config = dict(
    model='masked spectrogram model',
    dataset='melodies that start on their tonic, played by one synthesised instrument',
    train_examples=26041,
    n_mels=64,
    hop_length=160,
    input='log_mel',
    win_length=512,
    method='mae',
    mask_ratio=0.6,
    loss='mse',
    encoder_arch='vit',
    encoder_norm='layernorm',
    encoder_norm_position='pre',
    encoder_activation='swiglu',
    encoder_mlp_ratio=2.67,
    encoder_head_dim=16,
    encoder_fused_qkv=False,
    encoder_bias='none',
    encoder_qk_norm=True,
    encoder_parallel_block=False,
    encoder_inner_norm=False,
    encoder_drop_path=0.05,
    encoder_patch_size=[16, 8],
    encoder_layers=8,
    encoder_width=384,
    encoder_positions='learned',
    decoder_width=128,
    norm_pix_loss=True,
    decoder_layers=4,
    init='torch_default',
    residual_init='scaled_by_depth',
    optimizer='muon',
    muon_scale='original',
    learning_rate=0.034,
    momentum=0.9,
    nesterov=True,
    orthogonalizer='newton_schulz_5',
    adamw_lr_other_params=0.0011,
    max_steps=7600,
    batch_size=512,
    epochs=149.4,
    lr_schedule='poly',
    final_lr_fraction=0.1,
    warmup_steps=220,
    weight_decay=0.01,
    adamw_weight_decay_other_params=0.05,
)
Rows from block 4 of the encoder of a small masked spectrogram model, named by matrix and row number. Rows with one number belong to one neuron. Each number is 128 + 32 x the weight over its row's rms, rounded and kept within 0 to 255. All counts start at 0. Numbers have three digits each.
Before each neuron's rows are labels from the 100 clips, of 14848, where the neuron reaches its largest size: "responds to" is what is common among them. Only what is clearly more common there than usual is listed. The data: melodies that start on their tonic, played by one synthesised instrument. In brackets: how many of the 100, against the usual share in percent.
# gate: MLP gate (encoder.blocks.4.mlp.gate.weight, 1024x384), inputs 77-153
# fc1: MLP up (encoder.blocks.4.mlp.fc1.weight, 1024x384), inputs 77-153
# fc2: MLP down (encoder.blocks.4.mlp.fc2.weight, 384x1024, transposed), outputs 77-153

responds to: bass guitar-like (27 vs 5); sine tone (25 vs 4.7)
gate.112:131156115118160124106096163118138134123201126117099131119127162122102098235115113139119104163168125115127105138154126078148129151071199140176167133113126137105155148177112201069092126186096110145146116111126140110087184119064090084
fc1.112:168116097157152111125104160114126107168188096177111112146086148066125098179133108113167113201097127120159183089180152096131119108116185106163096128156092133080097185099106149070152150185124113094083146115088082109113138128100135119
fc2.112:131169122206120104148131170129159171229091111183159100075180163144066153125095128173158128080153146137103133141042072140095093117130119095143101116146101138150171165168112100120117146130154154167189147040192142104118115175101133170

responds to: staccato (79 vs 24.9); pink noise (30 vs 7.4); clarinet-like (26 vs 5.1); white noise (25 vs 7.3)
gate.526:120183097103052128126168130143128122120090131057106142101158145155121123160089085177149096095109164131123088167123152121147163152180128099108129094110129073102144090214098130180181115161131168137110113135111125096128146131098106106
fc1.526:155140119064095130124109156116149158096156109128071141102192141160149115145128122162124064141182101128075176123036052112135146102088129092047177178089173102149079088126114138155149077102156199095134135133105133142138126099120099144
fc2.526:119109104053146168112129125158148115112148129167155124143098133089090199108154154150165103119120188135134054099217152083100137107051152145119115094111135167158099090115132141115100105113123128154130145106113140167215131168188144183

responds to: the note D (73 vs 39.5)
gate.24:089110189186193124120128153112147125176127084132145122102078152153095133082068140199141138111068139176137166061114203212130138065101141114122132111114086075131117085163093082168111128102103141137090139133094151076137105160104166109
fc1.24:154124156101087129144139139189119190175104155092137113174188122068143130171135094132143138099157132050128168148148068098147043155092085129124159137135199156111123190064152144137134152142090113084105169120157103149117143107172132122
fc2.24:117101197155110147147086114120150117151144170135156115140183138125125101121082131101215162097167134123112174151159121157126235117136112062097123106116133088092147119126118081079120171109115145135137097139130117131094126132156133136

responds to: the note D (67 vs 39.5)
gate.386:140156114138114118184121156131128109085158082084187150111128141111153129193131138159088106097095102175119249124039151170102135153139090092175166084143081067183066171077168121133120094135145123092119127129142158149135106137068168132
fc1.386:122120134113168098126129164076127194141141102119090123123124101182053166096184104105113159126165088142182081145183097107140147089186152189109182134086129136105115104209145112128132137159089098178152120139118090178134123133142043108
fc2.386:072147130186090160114148146160107123212150147100127102143125129123148127100113108115099086114145178084130120133101154106141105126148133078137087093116128148140184122137083082164141143094150182159163138113155134085100161154164174105

responds to: bass guitar-like (31 vs 5)
gate.629:119118114175171177087155049052140159122164076144139122158137166073140104116150133058107141139127115161122171110127174085157130141101133092178142126128121148142116085115182065160141118150114077194126143162171087172129097074169184152
fc1.629:132176119130129111063133101105103133201100116154128139113183204182157147193110058090109121168124104151101108128208098141085122078145105102127161153150130104146125100176117087165181149071113073141171156053100153139100123183117142105
fc2.629:097080153172066119075149167113115153136128157109122112135145087087161133118125175139107088088113132175066075118128122101173087160122174133123084105135162124159114130123077100122078148145075137086165121102078152170172126154145148137

responds to: bass guitar-like (39 vs 5)
gate.693:093067165138174157168115111153118099189094131070135166106121139091177147118114135141115180124133145107167132069123134157095132126105092146080125143113144131143180144074136153118124146168188143104107157121139131127075122068140161093
fc1.693:123094158124116100136110138101119136192131094183118142224143130098078118122190124089119143140138186157150108136137115103129160138131155096134154120147127110067079162196099131086161122076110146081111122130129078104146141140119084191
fc2.693:083111122180156154186081175144159128113140173158113106148145098108120160128125120170111118123103153116123090103140121154126119149094133160106090101095161123171132162097160116189137093107193119083115138119135106213100148115128143155

responds to: the note B (66 vs 40.1); thin (high-pass) (54 vs 12); bass guitar-like (30 vs 5)
gate.46:106191038102140158123147153149114168118160131153187124091105162127106096114076119092130075167129131176096140105139191071138129087113136127176110060118130168124083102086150145100121201125106070133091150159102106147095123163126149157
fc1.46:137121120074149143132136117178110117136140159164173098140081171079131120112141119118118107149161172197157172158165109153135135101119092137137184060165113151095132155154095086103146142152139099095125148101111164107111111099146160074
fc2.46:131148169135108078162149139120080144065076129090114139115067127193140165153162124143123163143135127154154138114156103104121124183127103175142113126123157144159117145074141066159145113149186154100170151143126101110149095147077075133

responds to: the note D (68 vs 39.5)
gate.750:131183079104147136127115099116119132125131121081038165114107096104133161168128090162154079110134120076142150121106163125139167093095114134113154125126133128116133158119136062060152116141165076099145108121183140125134132148174160147
fc1.750:122129053145107099126145183116123087111157133111108126119149157147129114117117117146120063115068116193124046172086116153160138076115118134139111161083093107102222087168110101117154162132118173184094110117130038070166149150102138104
fc2.750:141134129103106145124099081161101139137072122050148117103134130128133140139149193144111141080119068154152142140153113083149088075108119113111149206148127093140094134152162142142080151147149140153103116115095123097130129179117170085

responds to: bass guitar-like (27 vs 5)
gate.315:102161141184150142116145144086162096130126183090142136153124139101163101138116095137147105113141132117107160146096117077164132173145193154161152182109133154160132151083107155117133128140138191073147140119181109152091100167082074074
fc1.315:091139158125105122098157122085107168138124177121173118162098162122158102113107105077093138126110110103131153207070162195139170135109162088177155156144157207138144123099102127102068142097071107119110135117163067135104140143077121101
fc2.315:073127117120215125179119109089143099126052096142156101154124116104124180079096140138118177098130106089145153115113126128074109094139176123148144100114151164150063119090185099138110144111121109095116124130113129171101102139141120193

responds to: bass guitar-like (56 vs 5); thin (high-pass) (40 vs 12); white noise (34 vs 7.3)
gate.628:115122108126118145168085110093127108113127121124172125101148136115141115092132182112147109167132146130136143102107163117097192130163142048190140131126147126124150083170181161121116119146140117127097181129127120137110117081158107144
fc1.628:108139156152128084171115152135088112117189126133082158081087087131107109120131150088106116072128151132106173113149093155066087181148082112085168140142130141106214140128168125146118159126110177099124132136130161077141138147130168142
fc2.628:162113107125161122093065128168153133194121144150168147130189079088129072086136142176169102102143083181163107157117133084104164123110150102186175164122129121123160137081128120105159114103178179170133142158119138113177128112115114173

responds to: the note B (84 vs 40.1); marimba-like (52 vs 5.2)
gate.245:087142189149082118143133128152133169177138097081137141134116136120140190111066071155178090174109130105090134141182093168108124134169188156094100128083103156136085139125165204131123162107104115133123120154125121122112123139089076146
fc1.245:107124095115099126196146127217074153107141100089106088142152120143154168131155147165205164125115150076094125053077116144182093147154112127155125139155091137120122107152081095126095158101135110117143138106147124123107157158181128139
fc2.245:147124132068140195103108141059100119096053122112099113151096149116124143193145184178071063146117186118115121109119138048131115128097114089158084185140080122129118148203143167145171128120107073138094061083145103140153143104114130136

responds to: the note B (77 vs 40.1); flute-like (34 vs 5.1); tonic: B (30 vs 8.1)
gate.720:143127137157128148179120141139132138171096099095153151118183164195159114151115087130186085104178100161103146090189171124113146159166179092115096131126102142086151106143167184128197096161090153099132109187085124172118126159101135194
fc1.720:173126156135136091070104110112121106105149131077139103130131123105187207114127132186146115045127093084136142175134141079148104122100118134104137197136109108154059140136124159145094115175058098134117119157119101166144128167129139102
fc2.720:103108165181114123112147130194077154132149101165159087179096179104106148079087142123119138140095087104127124166123076117147090088162168122119108095114115087130091141160090104153172104121155154101112131102106146152081138135113106151

responds to: the note D (67 vs 39.5); staccato (50 vs 24.9)
gate.448:172064120141115095207132155122137203165118128093061134138146153098089107086141083148156140096118090136133068094077168088148116139139116175148140114092156139074106085104183156152078103128144152132178183090107101075097152116155142138
fc1.448:060128127026111117156144055086111171073126118163093114170119180164121106098137106146062134142091166127152138113153119149167155122135145110120145088177115150184117145154151095127140208167087136084143083140089141192136149088102108071
fc2.448:132159092193128184127068109122119113112178174116102123133125121138143152138133163148128086041117102135076187152153182134131139122117121088106194158150074181140112055147105075119119118135168112156112122065192094102144134110148156152

responds to: the note B (66 vs 40.1); pace: fast (64 vs 32.9)
gate.123:167134099174140111180102114134133129175138147104123142079140100149175097101147123176140166139172103122138101109173087159079158169174152046122128020094158108148082118120158092147121102135142147144158114150114122155094127131079144119
fc1.123:108124122156098104180128145091146166179127142117191056089212100082197115104225108084087143130171084137119097119133055127136148090148133126170151143140095117220095126098083133114091137123120104099158117147133134127062124148149142158
fc2.123:144124131096093166142167126118123134100095186086094132180115210163072026099176121101126141137078131115135112154114160171132117169199111087194132091101133073116132194142101140149183137061126160122158052128117130089128101102172136142

responds to: staccato (56 vs 24.9); mains hum (42 vs 7.3)
gate.403:177105061122127128142118134172132120148158098129146118106095094138139137187092117175098083128133120163102165130092133176188031125092088174077142065132104167165138063134122130165090165132116169141127167146144161126098098075184158139
fc1.403:142117122107154110107165097107136103096121182085117136090125094127153165111236154104147101160092178130143152137160155175185157120161113182156127126119137159134096142144130151141085063159129114195117094138160193162028181069092158117
fc2.403:161138075181143142122152093157145111091110092129160119101178108186135175147171064145116120079124114098132069071118133102104153082134140105103115167074097058102087133090122161100080150130099140102130160145110157095165132140148130092

responds to: thin (high-pass) (79 vs 12)
gate.695:164139138117178084156164099103122135104123125139099129122163125124114116081152127146135071167116118125088123119133163184130161139173154102128149078144177184114143112094140159108174068145097209175084178150120105150135119092147070148
fc1.695:070102147151219166127124147127145108145137113181155129080197124121149115090123118171138110137076151207181123116143163138082151145129165139067153129099122119132108137145031173107088159115131104112145100125063119097126125139143107133
fc2.695:091133148120137094139163130099154134127109154126136088104133099140139139082137127116149060142122114131103126148107099161157141097182151092091088110166099134161140124062085182137110105164108149162145084133123094108090114144135113157

responds to: the note B (71 vs 40.1); tonic: B (25 vs 8.1)
gate.47:066165112113154119156112092144176153129123113107114157173105181099135132114121092105106155116053071081084090186095147089100140185083148131128133096095168134173104062114159139148121138128091186092136088094162135109148114071138128138
fc1.47:189118121081107102026134120121113132189171150163088146155070087157142081105080100098105142128119112127124119145045131124136156102158126113192141120157146142120131132060124147204147134167172143156122080115104135088132073153149166091
fc2.47:134105119157151124120105141113080166053155177112113120140173112185116100135135176149087128112206165178170180088154113165089128173142159173082118124089123123117127108148156130091133115134124132154149192125124128143149160149096152166

responds to: the note B (82 vs 40.1); tonic: B (40 vs 8.1); clarinet-like (30 vs 5.1)
gate.572:164114120086193135053118125153119174163145142155133123121184137098180141105170130162135102163158134113161093144110109059064108084156101158141157210121122128177089145175121120133135103130098101108116156160207132138153121093167165145
fc1.572:153200142098135167063166119137066162189167150145144075096138161147204114153135184132124104147160083155168101128135083074127137092096134137151175168124090119149075146133075073107205112185091122060090133114144174154093133141152175159
fc2.572:115160071111171153140119117124116098085136176078133132088181162113150079152122073110137184123142119156083097111156116167082082119182098097077081112128121074118097109124144117085153165176156134117173089129134130151121154106046159099

responds to: thin (high-pass) (29 vs 12); tonic: A# (26 vs 7.9)
gate.542:120160217133118061114110048169101143067126056083148062131135097065150120087189178137112152122130129130124146105138095130091154122164136145132061102143217189102103105157115149113126140107124175139109095109080146143106119151157120131
fc1.542:112093126133094212090093188076147111188069157118098196189130126068149128113086154162114162164119164162163169116190129234146112120113124106156156115076105205079147067161124112046094095083109128157071140186056145148128129197150131160
fc2.542:091125130179083108145097151106053131099136154122099150105100114127136129121114187111123136163121102115116111096166114117150114098152125159137125052068131146076155144151091155147131053168109121174108089128097091146168073159105125164

responds to: the note D (65 vs 39.5); staccato (51 vs 24.9); tonic: D (27 vs 8.1)
gate.303:146140110092141102129091119180131153118098092122164127174183159091092133144174077081052125080149143191136128127133091144149141147123111061090094078106182134114102187189148177085126117124199141151087179077104141115157141114127092149
fc1.303:157117199140091040102151097126103114107130129104131193110131214134090138121158090102110098067166140186083179111148116099158142151122152057110106129133114100151113120122063074130150146202120119160125142072109162146121090120126082234
fc2.303:201134208141130168122141159184160158122087103151095142059156124152114158159128159191138153062112145108173050138136189083144127093083216148082113161136117100075136132100151108178077066130111133108097087145117141134161116122144089114

responds to: the note D (98 vs 39.5); vibraphone-like (62 vs 4.8); tonic: D (40 vs 8.1); marimba-like (38 vs 5.2)
gate.133:150139124094157163147139094102115173113110109157119172133127115130105181102127096116147152107099086191134080090092117142102090106114067163139180166109141161165142074102134109096178124087086108136163116075159147110102120097086137166
fc1.133:188169109112096184115135092094111109189088160116103136125109128131123114134141096167175168127143146110175097147133115099156152119083128141123197092112156069102142121085120124128186128182134171136102097134180066219107126112094133106
fc2.133:142099218119092128149096129100104099092144180165147091091184129033148191127152138053147085154143132122177064190131081156151116140124137077123134139094153133182162125136169115132084124101156102164087067138112131167078197108108184124